From a checkpoint of a small CTC image transcriber.
Model: 4.81M parameters, 64-pixel images, arch vit, activation swiglu, patch size [4, 4], width 192.
Data: trained on short English words printed on busy colour backdrops, 45211 training examples, 24.1 epochs.
Rows from block 5 of a small CTC image transcriber, named by matrix and row number. Rows with one number belong to one neuron. Each number is 128 + 32 x the weight over its row's rms, rounded and kept within 0 to 255. All counts start at 0. Numbers have three digits each. After the name is the row's rms in percent of the matrix's.
After each neuron's rows are labels from the 100 images, of 14976, where the neuron reaches its largest size: "strongest on" is what is common among them. Only what is clearly more common there than usual is listed. The data: short English words printed on busy colour backdrops. In brackets: how many of the 100.
# gate: MLP gate (model.blocks.5.mlp.gate.weight, 768x192), inputs 64-127
# fc1: MLP up (model.blocks.5.mlp.fc1.weight, 768x192), inputs 64-127
# fc2: MLP down (model.blocks.5.mlp.fc2.weight, 192x768, transposed), outputs 64-127

gate.408 123:154068104094187156165110152132136120113127102165106117159074167172105128125113138131105145074056172098086137123087124118141118148122090134138162146070154175135113174121097176120118120101127179
fc1.408 118:141198136173119067128147183104092099174134138131120106108109101151171134136109137102122108168157140150143132174078165119092128165158151058154135119195123087109126094163117109083116161186109041
fc2.408 122:166164111095164174093142091155097099113145122171133127144073127124120144145123198102126100078139133154167103144136130149114143098193139091136161104119061119057142118115129121138123116141107092
strongest on: the letter d (100); capitals (100); the letter n (69); the letter a (61)

gate.716 106:118090132085134131119127098131155121158139133152117111076107152151169096100114126108140145105095053184121143107146145161142102121111117118113135168179163117123088114078163170153166154167113087
fc1.716 115:127161140127144129129109113148163121157143127105129135125148133170120080126123101153145112173124092125166125087206181127130126136168118125108155064120118151124151073179141182114171133186132111
fc2.716 112:067135125144153134133116157098099100145143114070134055066085108171170082112164131114103135145113091170136107110143150070148130115146111145134145092140146145154159105178195220196144109146135099
strongest on: the letter c (95); the letter o (60)

gate.737 095:128139043132139096188116148098076099095153171074144164122075087109056127143097150108088145085131150126141130134130169100118114101084188118177151131167174163085102121117096136133143103102131139
fc1.737 093:154084123103150183137155146168124130140172137107120113183112187088180105130092108148092146136133109124136110184146150128166122098129143082201077155094143138188140102135119101086098145116132115
fc2.737 094:130178089176168103096130131140104096143154143131157138167175170152088118110091168141085108159161180094069128142109136165095203167170099135136131217116114106155095164136097123108110139161167149
strongest on: the letter d (55)

gate.576 093:168116126103115057111151096144045141147112122136125110117123111186172169173118137070136122158060142139122133107103137168133117122086099046109141138184123067105137108205137176133115185092160110
fc1.576 086:149152184128116131086157099154122149195125190133131149083165124164157116112124064124135146126146080155185104089141137097088155127153187118093104087120094081125133071177124112120147143122140154
fc2.576 091:162095133144072122147124206116140144156076144140143114061185082135121104097158082148096155149136141173169138148144199097124084129110090109121121158113089189157130128157135124072164124163094207
strongest on: the letter e (72); the letter t (59); the letter c (42)

gate.119 112:108046199141111128103125106096160127119109095083082176120104110120131070137105114099126128092126113149103119072136219086118134103141138140075131077129147068188101080093118168113134108075126123
fc1.119 106:125169067072175145147141155082127124121145134148151110130144132145120168085172103154099157157126124072157114123111061154109140148086090149154126136101134201080167153160151078185134105192138106
fc2.119 107:144081148142127165173121161130155122204140141198111164138121158132091145161055170085135132116140156141110089146169084110115120091107171140110119139113131136133122143075083079084083178147124081
strongest on: the letter c (88); capitals (74)

gate.22 108:187134123136128080133105092077096094127158107110106082122195113117083074140117132106092207131085074096126103172103211107167081157044136133135110154147153122107126168160094106166110113191130110
fc1.22 106:120185139143136115133120116146158147188136129130111092082168097143186125107134082149119168097067116113154122106207119189080163061051092125129130154138114114146091090136121164141124113103158184
fc2.22 111:124123159095135091064172130063141124128082151113155182104120169123152101108122111135209130153151136122190075179110117138162147133112091087095109096091140106126117100186079126131158123121104144
strongest on: the letter c (59); the letter k (56)

gate.74 099:141092094117137100158166102059140164119115059121118122117073119148117091141199115074120105086153069077148126093141116153109114101141113031108132119167119157157102095140068098151130081119163086
fc1.74 102:161097079097074118124146134131130135073137141124163096158084120105130094123175180158118122130105153065161090108115128158136111110168095168151089149091080139110138126161156129128096163111116118
fc2.74 100:114171158116112103116110145160111153126171089132090116111129085114111130088136167094093113150137106114161154087144092167164161084130133107102114124113143142083064163098090038153071079183168068
strongest on: the letter e (74); the letter i (46); the letter c (36)

gate.210 102:158121129139120098119139068139108108123064143095094128110146140127112130168155143117123158118163096138171144122150196104163100135114145126127137151135158109166151074166114138087149123143153097
fc1.210 105:118141132153125179173147141180125122133147112162128185148113143111046117104103144122175156185129145169106111157120098069090116090165169187110139125070106172119148148092134118152098115155114185
fc2.210 109:106148155119167120123078119179171165128151072151098185124120178121095153129070138118099140137156125131105125110154068144107122091069182208104070136136094102155079174050131113133108158155121093
strongest on: the letter c (100); the letter k (98)

gate.186 091:171140173122173100151158119107073065118121118088169152168145110144145104105183136156091135116121098150159170146148118134148134142088102127156241104159171144109098158143158170118114088148104142
fc1.186 092:129112168096095186068106133136138154109168117174082107101122089099082163104093110076078158078146136128123136075103152130122158112102109151193174108149099142108128153163117145105105191153165090
fc2.186 091:116088177104092122125125102077066074151090122148064120030128178128072129116102117169020149159136135141107092132113086155114125113109093132134078129151074074142132070138154180158056145101104120
strongest on: the letter c (89); the letter k (75); word: neck (26)

gate.387 111:143113110092110138083121158107146209155114092050146130093175122104108169134166136132095170151135152086201156112063145069151089117105152102124158113118130080148125057121163175076126150124162107
fc1.387 107:136198153140165124161099108171137146101134174165116133121081125085088104138138079152153132129073137105133096098104104127131097085131171078123101083069126131111145131093126071185171102133123118
fc2.387 115:132132148128133081127053124107144122135181143143153149121125113092130161108139133173185159115102091129182116083171095143116192111120162152114117146116127118094104127120135063136108177085131117
strongest on: the letter c (98); the letter k (84)

gate.601 089:141108048165145147137061116125095073110142147116131108138124150119107101080094120147110138133121134094079132120162117137108093105148089118111158169107159219171120101164069124105113154166103171
fc1.601 089:183108197200115120135119155147123103115122112142133124147135078141163140184105147135113152132103178153108147093092122136128081095163131114147108103174132107105137130154171153107107142159145096
fc2.601 087:149127152130117184179107099113128123116129119155123144115142135130116132160114169104182149149122138160142065148098074104149157156130126124126085112180063084067104118166143176117098113112135127
strongest on: the letter d (80); capitals (74)